From a checkpoint of a small contrastive audio-text model: log mel input, text encoder norm layernorm.
Rows from block 7 of the audio encoder of a small contrastive audio-text model, named by matrix and row number. Each number is 128 + 24 x the weight over its row's rms, rounded and kept within 0 to 255. All counts start at 0. Numbers have three digits each.
After each channel's rows are labels from the 100 clips, of 14848, where the channel reaches its highest value: "peak on" is the class under the peak. Only what is clearly more common there than usual is listed. The data: strings of digits, spoken by a formant synthesiser in many voices.
# conv: pointwise conv (encoder.blocks.7.conv.weight, 128x128x1), inputs 0-127

conv.100:146136139135104148134109145138139156130127117124103134151106109094091127111117138141116143087131118119145112106102132139135100073080136157145127122122100075147113083146132132140123150113097120119117120131094101146143117135141132082131098169131132075129096102095104107093133133174162117195092123131134126167159130127162113115123070088075142154131130107149116125098122153096110162133079
peak on: /z/; /s/

conv.102:122149085093120127101168128099102103149131118124137125115099139116143145138100121135151128106151110156120121128097130107140102127131141115125171167112060140131097101131119141102105105119099105115146077122190109084110125168182111162091157113097113131116146101113152101171132122133066129110096129079118137136116122153139160119133089169130135109114142167141123132147154143159128164123141
peak on: silence

conv.127:103104128111129091112108120092133108125152106138076108133097094123147101192099176141142097127117124166073149158129146093077119122125116103143132102130136175142147139103176106127148138143097115093116109136117123136135115102135148105107134118135176146167109139141118096095128119142150083178166058146106116137148095136106129120096133109130117146130144101133094139163113125143120121128130
peak on: /ʌ/

conv.65:129120153156136101151116143127168124138108127104158138095134105114156117102124114104169118116112140108122136131070093164075160119114125116155126143155125138104100110123146150143127106055091138183142154105126151116162100183119162123165095131125100107157125138125126094125129142179159115091108124102178106141128172095087171148137101125118128144121123128103134119132140141126113124168130
peak on: /ɹ/

conv.44:112115148099131120136125105158130169111138123077125125111133136121133121117128138137097124111128122110166127114146121135177100096137136165110094111163139125085090098116116125116106145107165093115088112075099105088129112129119147082117087145159135125082086093099076169124069109132174151133099134139121090160109148127120079139112109115123135129130102102136107102152166128132146107107120
peak on: /u/

conv.85:123122152117168143188106115131091180149112130135136118106152103133121108118161136138090113156115131113187107113104080136171086097181151123118125114089166127097107139132088150175136108169102139154083113108090115132083107131125121141181153112154106140106131162139098140126140130116134135104126154087111112119149125096127124125126153116109135116105114135091132123181101119135117124115135
peak on: /u/

conv.60:136127123100143108127109096098132123161111142169135170105050131116109078114135093120118146133130154132146130142134117127107119180117134147101132121161124092090115138137120103158086131122133113130098082133113098102168124125094154086144138130154140112120087133098071145170091118095121125123134132109138083149128105087128118146134088098152133136111115080120074117148144143124144101157118
peak on: /s/

conv.51:147132132106127148142108113101150054107161118115109135174084083155141160112156116132099133140122147108116133113095146128122109094143115148175126154126112127153103124138160115118138103175117118117176132127066139171117096113111121155154149124121117103157133131129070079132150130091079137131123126173130137116124130116129101103109148078127084091127126137085120137136095153129105129136114
peak on: /θ/; /t/

conv.53:112101136149116169123083153117144116124112132131154125126127070153105130151117111161159148157139133121151101137133119140063146138114131138134156138141125127134123148110115069149123150142082136125131176183078114151135159119148161092147140105095097131127129132110108127137149130115112142133157117181113139118117111126073101145072131087104090161107158085122132123127128143119103078101114
peak on: /ɪ/; /ɛ/

conv.7:122116171076116104157085118153073170125149097110137092112086094112141146142126125120128120145126130135185157130077155102146100145187109102132124102115129155119109140121122133146132091166126139152144109136132114142133108115119110115117166111182130129114111134142083094166148099089099140080121112131123116136126108137101131135123145102126135143110123161118130146212138104118117135102136
peak on: /u/

conv.3:135156103099107107141141091150117149090162110078139113159087119133108111110151137072136102117136090142162155150139153115098143107165132112095131113123124070129137146133100106164125131120128091142133065132125158138129074121110141147120118130153098157103100106106111120103117112073121097121153102117162106130110112154102098124075127162133122127128106096116082139112096132143124162128138
peak on: /ɔ/

conv.36:104114125095106098124129120146138115078128144122160134123133124135144145110170116101133135121130132145132124142127168123156159148126105118105110139169109174097175148112126149104133158119145101113159144112139168108110095130108137127092128121111110114124151144143110129169157137085110133100072149095176123067064143089135118103144140121132093124122107144125148098137099125176195133096101
peak on: /eɪ/

conv.101:108110141130080063141127108123150118126127135070129109118108113117118137067091145106136119150187078143116114104115154082134139158100092147144095143127109138163135107123124098156111155134119159131129155130145167134131122108115132124148086084069093113091133122121129130193120124131110120144129148128143144066139144133119148077131125115100103129102111116134136118146136111114143119116087
peak on: /t/

conv.88:096101154160172154160109136125099131179147092123110087130120087169126135133119127074133160133162092151113109136134110070141141093152136115098106108130146097119146110163085104180136096119117140144091146150095099107172118135155146107143133074101115104137137087127129084094148111122109103137140158094140126121154131123105143144120118095145124120118131120107133097108157126110160124124110
peak on: /aɪ/

conv.62:102099146158119112139079129146127131131162059093141130135134109113128136090141158076124128114162139123110101091072162111124125136129093095139116108130103142115124136146110108133152127107099136115116148092108122101148114144137116112148097109082086096135137089149110112140062116131109104138126151136152129095135115141113160119176136088093130089077114152128119117150140106124175108142093
peak on: /eɪ/

conv.15:049100107116147150139115095113139133175117138143116118099118113105068148133120095125131117130163106186105113120140131085128115149132140160116110154114120109134142122160095134150121156138103151140127139117131131164119111140148140119135131085106135086114133128115185107177133161137115126118150181141132101115138096148175148117158112133101137129075147155152103084158159154112096147135114
peak on: /k/

conv.92:180102140148134092124120137164136117127108132115138113122155109161124122136096137137132179159160106122130108130121076098137137160119145139123125115137157141138147136132135096145066128091088095122097158128131117094155127124114120095120126132137127135088103179099119155135090156108118137116144168155108127125131166089118098136082131123115084132098159088161124082138155102110105063111100
peak on: /aɪ/; /f/

conv.32:136159107092149130103114126106157174095114158053115135173133128113119112112105144127134120120131116134092122122115099118153136106129144114092135030148122105140106146114107137134123183147125126123115114132137113136122105097120171121107139134136111147097118118120126160102144160111122121160152127162152129152096144123101153090132158133130121092098154105123081132139086083160145074113143
peak on: /ɪ/

conv.43:090145091114124116111139139129089105139125156123159130097104139107163171150105111142091128117124135155112129119147107109158150129159140117184081154116170154140100076073181147123121122130155126186142127130122132119107112103115155102117119117120114127132138132119125146169129122109149127096055160112114103115079174105147123106131117100163121140139179116143126125143078112119122140121131
peak on: /v/

conv.84:154160068123121121106117085136133066131115134120134149110133139119117100129139104135145119123136112177113131123159114142128106187148099125215111174139126145106114118108099187126125089145129111121123181083094133124100111114119128113095156119127128113185142099106125124163126142155125121118153113152140137101124123106113076110114065127130123140100148105128117144127129161122117113128122
peak on: /θ/

conv.58:099140163140142129154116151134119160126155120077094108098120142150114096130136108089147162094134095124160148152121146083087139094109126120116131110092116115110168133128081125152159107101116098154120111061146130117170102130150130103121165088142121124153115099145143096088105134103095118104135140076147119149132160152076136144113120137149129109148105108080139122129131168154150152135131
peak on: /aɪ/

conv.42:096136117104088148125088084136117164099126117140112111115132113112101143134149126125131081097114110130128149137165097065131111133137127098161089118111128134134092112086146135109128131133129132111151150104121135139141116115107122085080117133147142107144115103090115099130119080179153098144142091156077141161125106159087127144155112112123096165101108099137114130124160141093080089094107
peak on: /ɔ/; /ɹ/

conv.0:117108147139131144116123168120131139124094122138152076138154114116141172136103139122134153148147152065145086142135115108079132081109132147099141137102135119117136131119103102128109163101129125142092145151120118128148119109111131074167093121079109109104159103115153141155136161124146119095124142122091152082132142097100093173111132118111112166115140080160104102099160140113104077099136
peak on: /f/; /ɔ/

conv.46:099107103128146136136135098091156130158135144112125120132110136125080128082125103120133096158111121132133131132188089120103098157133141161126089112098128142071104120157154148127123153121125085121153130141168144119131094166103118094094118146136138086111106130099142150161081153142106134129148144117125094156104107109167184112136102151098118136119091137164136127147157167076116127130092
peak on: /k/

conv.12:112122073131102120107151109116120104085121135141110122162145113113138163116111135096123151148120129119079139079127115100127079098110111120131085146140145125134065117106160154079154123083122086119149133129137162094108119127107134140119105133143110109101098129088149107136120165188117095121119129151157140135095128098156160125156155114114101136152178144110143131143106122120102144081088
peak on: /f/

conv.6:174126149127122134137114159164142150113113133142113154127143085111111097116138155161131116139144135097138084081111071126159097142101113155147109148144118173168102114147127156065111139128084141108147152113087156162117157132130077105111134138139108118152109145144109160125106128152119174127116131153124137127137126151137117154145097110086094163073108115125149119111161135126120071124105
peak on: /n/; /ɹ/

conv.10:118113202114105099150123149152132135135124116099109109127136114135095145102106166078119127156136134081205100102097097109124113107163104155127124161114120108116127095109097127114125153155112175134167148132104151165103102093103108106139161139146104104169113122162107118139158112143155165111122112114097158121147102105147132151173100139095137141123102136141148129153131118119131087115131
peak on: /u/

conv.68:113147131128156153103146110097079134137120092118116090138127156106166152138149114102152115110083132094111165140152114114149107044136129129120117141115122149179126126093138118110169095133114105093101086144150135124127122145186130130113139111155174106114125117138138132148136112129125101133145121095119125155128150097125098168100112129142137159189118081141167163116126081152123143134131
peak on: /ɔ/

conv.122:161095113143131124125097155130134133144137172146180154124127062113117104085113107079130077128128137111138117156119134146094170106100110165136148122115081085113133148120132150150105132150124136154137141178140120150130139123143163126191100127137096099125119145130111128078130132155132106129142135135154128073119128078164144130114133098091106130103106157118116165136135127089112158152123
peak on: /ɪ/

conv.112:131134152130150119126121131083125121147130140131120137167125116134097114116116115141184171139123143105123110135133097113070167129087126103111134155102135118131123123134122110130111093153104146121145155137140095151123117134114155154152152161086088135169098116166136083121141170097106151094101102145104110059141114121078138116080138144123132137118130144157073116088119142139112066152123
peak on: /t/

conv.21:127119154121177134148106152090140141142098109142097113148146125136094108129157056077149157129112133106158124144163114087145115088151110133138086118107124139131116156143077129157164115121104111142052104107108112126179111110161110102158131100150165126132137095147126139091149158122141119136145159123108128153130139131101114162129134107142112122130086121113188137109131147149151146116123
peak on: /aɪ/

conv.61:099136123099062109136120082125101117122127110104113128133105138097113078140164132107128156131162138143111105112083136129086154137076150128138109116141123146129170104138114104149138155139142122121112135147117124118162126125127131100153115065082121130115095088088091132127171086161164103142137129132150142128148153138099122108127142087099121118090083085098074119106135134137136120101113
peak on: /i/

conv.28:102130133119157151113085128104147132109092135149099163135139115137103136082108120107154131137126138131100105114147114123140146123157113120095122125126065113090100175125136148127110128110092105119177115149101166151133093157106137081122089102116122088142088129134147117116137134135122142110153134135120092097089123072135126128149126116148054143084122164126101153150131154118071114097113
peak on: /s/

conv.105:128115111093155152083118149136145121144146166098148119131159121121128135123131140097145098138102132124138163139140125134123133094136105158118137088132133133142138146119098097135169127165113127091142140142125142125100105132138121099157101096164108112126132136129130101068121178142059087077149132101134145121161130109144134135089143104094059134105123142065114122139095088108106172146112
peak on: /ɪ/

conv.94:141146102136079136134125136125153135084150150100114175161088121135078111130152128107111110084116096126147146149116135073145166127147132177121123131144132082127126145105080093133143139140120145138143129112104131149137150088131142132110127123149143111162091082125097120068108122071146124153137118118138095184163117112126103116097154097137110152107106134125134124106120140093113143094085
peak on: /ɔ/

conv.54:137105130097117114105136134079106103117129117204111129106102118094133082132135100130175124157089164146135157133135123099123124124106089124104096108078084163143132126147107092093135107161146099088111126160137131143157139137140109094131152066147136112131127122158095156148149138113109132152152108092125136139095136151160117152140105111112098189109120104153123140106163127120117101130133
peak on: /ɔ/

conv.111:193104140128138113129136144076106096126125116151111133117093106119121102119148088067138143155140122102143149156161115082165108138088075087123168116136136099139136146129149116083111117160105165122160074130152119117138090126137107143135133142124118089146109104145146152143106100118142140159132107135131116085112136119142151139088084150110091116096111121150122140113096165126137105166124
peak on: /t/

conv.8:136132134177137156111137140107133112118111150123061128135135129155107128137145121165123127118068100111132138128147074090125123127134126097109103063114165162167128116090085113098183125121090135120071125126138127135111211145143109137112147131100132151110138104140133124084135125106125121135117117105126089139147152154124102146129145125097136148129133137119162116078132095143150104121091
peak on: /n/; /aɪ/

conv.52:114167146097093086140118100145120120117140115115130106119117142102135133143136152121107099141090120113145112093123089148092113094149134154131170134135098102129103117126128154148089137096128129146070110125110066121111081115118126127133121098104127185130125118109125175111116123089156111087157111111120162084099139118137083133096113158121143116135119128120097160145113136139144109107213
peak on: silence

conv.56:136114156139123158152111124150107140114128157105156096154138123108131142112110135149103177122149139121180120120125107112165131123101148125112085131110150122116151098091092170099101116098108105146140148076121119119132139135164142125119105128141110083099131099090139133155101168118148143113064108149107089136125135100156105139111107095105123128094142137167114096088152114126106150101052
peak on: /aɪ/

conv.87:146167094162127140104100104104154152135127152166139167110117128107115114110153127154113134127116094090103092118151132142145097138127146108110167133152129128119136178135163130151156161148078166116138106114080109131109161145113139120170172168106123163122152118139122138110105110102163126163132130146133096128154093130122096099122124101083121094094092119128148086123104163141100103145080
peak on: /n/

conv.69:123130108106066154115145124170157153137137146145108112075133136117091148098090127105124066135139101159149140094136118102111132115102097175100131134141070153156145095138097134112131139107141118127153120120143154120137086136118088128105146125159088147089119103092169110139133153152120076132110130079103141142123126125154127150132093139120114150109126153120112073120140108112106171109114
peak on: /k/

conv.18:136094123088085126089124115144144125126168109132138153135121127145085100080191164113155130128093123140116174132120134112132129098106104155137151161121095148163131120106128113130165125160149144095136128151118121159134096107120107106144149126157078105154069136136100116101143141105091154158159106105130130166124145175113133143091115104124073143100146121076134132125108135099107114129137
peak on: /ɔ/

conv.45:122126140112099094161143134151108127158130125088148122155080136096058147107110151096115142119155123120172110109088163120121093117106147162109156139119106105095096111106069121140134127135147159132113119109134080146093088099143114146120135152123126114129136101165123124086133083120128156136099120116106130163142088157112107096118081135121138103143103119113065091119142132124125153133107
peak on: /u/

conv.25:114088094133120108127103131127108122137148140143126106146091072123114147140104137137085154114172088114109113094099185113114132127129107156110124142160113115117113132148110056152114132137150161126118116114097092112111106105112137129130113115131155116095151126126122120088112103115088123112133122143115129144156077155142083083079123083115122078127142122120067098141127142111118170102103
peak on: /i/

conv.109:158096112103147164117095129127107114125131150140125161109158111115145124064210122165128128109122084123129140102133125100194117138137136107102094146113098128146105153133115155118163134121109114114126153117157139101129125106134150149104110131161122097124135094131098158131113136153075139125123154120143108171143146106119150127130121114110097143113140145171175090124131159142120122066075
peak on: /ɹ/

conv.13:150138159097138159111123131119122133140120108119131095160134073095118151099088130129123132126123122124143129139116123122113132122112157095102149122137100100132064129125132099140077113150087097123143144133121153114105084127118165132116144161086099087125112148126106111154117134134080128113097110162133089110109139122101147130110114105103091139093136133115078097083100061133065117140096
peak on: /ɛ/

conv.16:159146074120103118103141111121117108119152108160075124122098135106167103142103132134109128162135131138081106066070146093133077151133127143134159135159147163150101128090163135131109091114097141092116118120146099071098100131142083160116148115125135133137125125126136148072145127136106113123128077133122119128130085099129139112092155111152107129133127128096090126161136128136130160121111
peak on: /oʊ/; /ɹ/

conv.116:137128152135134075147122132096101152102130113124118101074106130132181118167117104113143166126109139144124128120135149110147098110122103107142137141132148160128144112068148133124082094125123101147143084092120125112159098148131089145076134121148133123093113171140132148177118128115157117075084118115126165108118169117116119148076100133120123104143114107093102134178131125178150132130136
peak on: /aɪ/

conv.75:096119127108121100154103096126151141128139168125140118110118072116120131158090124112109092175131102147144139121130184123106118136119067162136106119144108168128173133143175138138126134113088149107141138115121130112108118119095103095157115088160122110105131148096153112128109139114112109118105124125145147117109054133145126071128131138083101111105126130098110105175137143096143171118164
peak on: /ɪ/

conv.82:104130083103170102125113111115129194120119125154140124107157098143121101098149161145141123148112121113101093102110137090110124150138112072114109151149144153102097131114121115129152111154098085086137150113117132121116147148105098130102179139110108151076152111143121126197092107135133127144136138126169118073107095133117151108119154132131113170098139148145149097128101111168110127144145
peak on: /t/

conv.97:143135150113101174092119148126118119067198100147128178120175153107100137133169148112118115108122095126099115137124141116135122125121083092112134145124106114133108117165136143078137143101140127133137113111124161087138080125134108130097097152107106081152109110124137107158102124146120115200106144134115113133130136094161122143154147127119105133128149159140158122141110191138155131119094
peak on: /z/

conv.80:134104120154135136133093166145085145141127097109157134137146111139138131101156123111078127116138109118132091096121137105122131145168099105152110151132108107090143155120104145134129140144101143126135173087103117083104135110137107133119130118091127119150130095154122132156063129102128111077133167143138070088152101116114155112135107076160135083093150144139139102120122127135146118112054
peak on: /aɪ/; /v/

conv.64:127089108151119116109094113137120133090166143098131143114126077170098108117124160180115146139127144096119109096124145128122160173122117143107099101133166156103134102157105115107127126127157123103121139124138135142103179170123099115074103124137119154126139175143102157137104113112130173139140134131125121101137140145106151109116177122096087095114156148129111090128146094140105092076082
peak on: /eɪ/

conv.98:104131143067103134153113088097097129156128154139121125120109107079146135159083116147130118141139097127157159143132100115132147130128162095152123114113160140142110088108193120127080143148094109143161104141139154146088084121094178114140161142130104094151117128107153109123129108106126121117112110147128070139132128153135145133110104115152128142096124099084113079146090134116084144130114
peak on: /v/

conv.99:141094136095118127131138139088100107136092110135118131113123103106132108098101111145103159107134099132109096087092125116101108153128132132121152153084125126137058111152132092132130098127077138110110138124149093097090120166150141151109131143128148071121116119165138132145127151157092132158084134108084146156124090110127139111139128114108111140142176144170097134135132139129080176134079
peak on: silence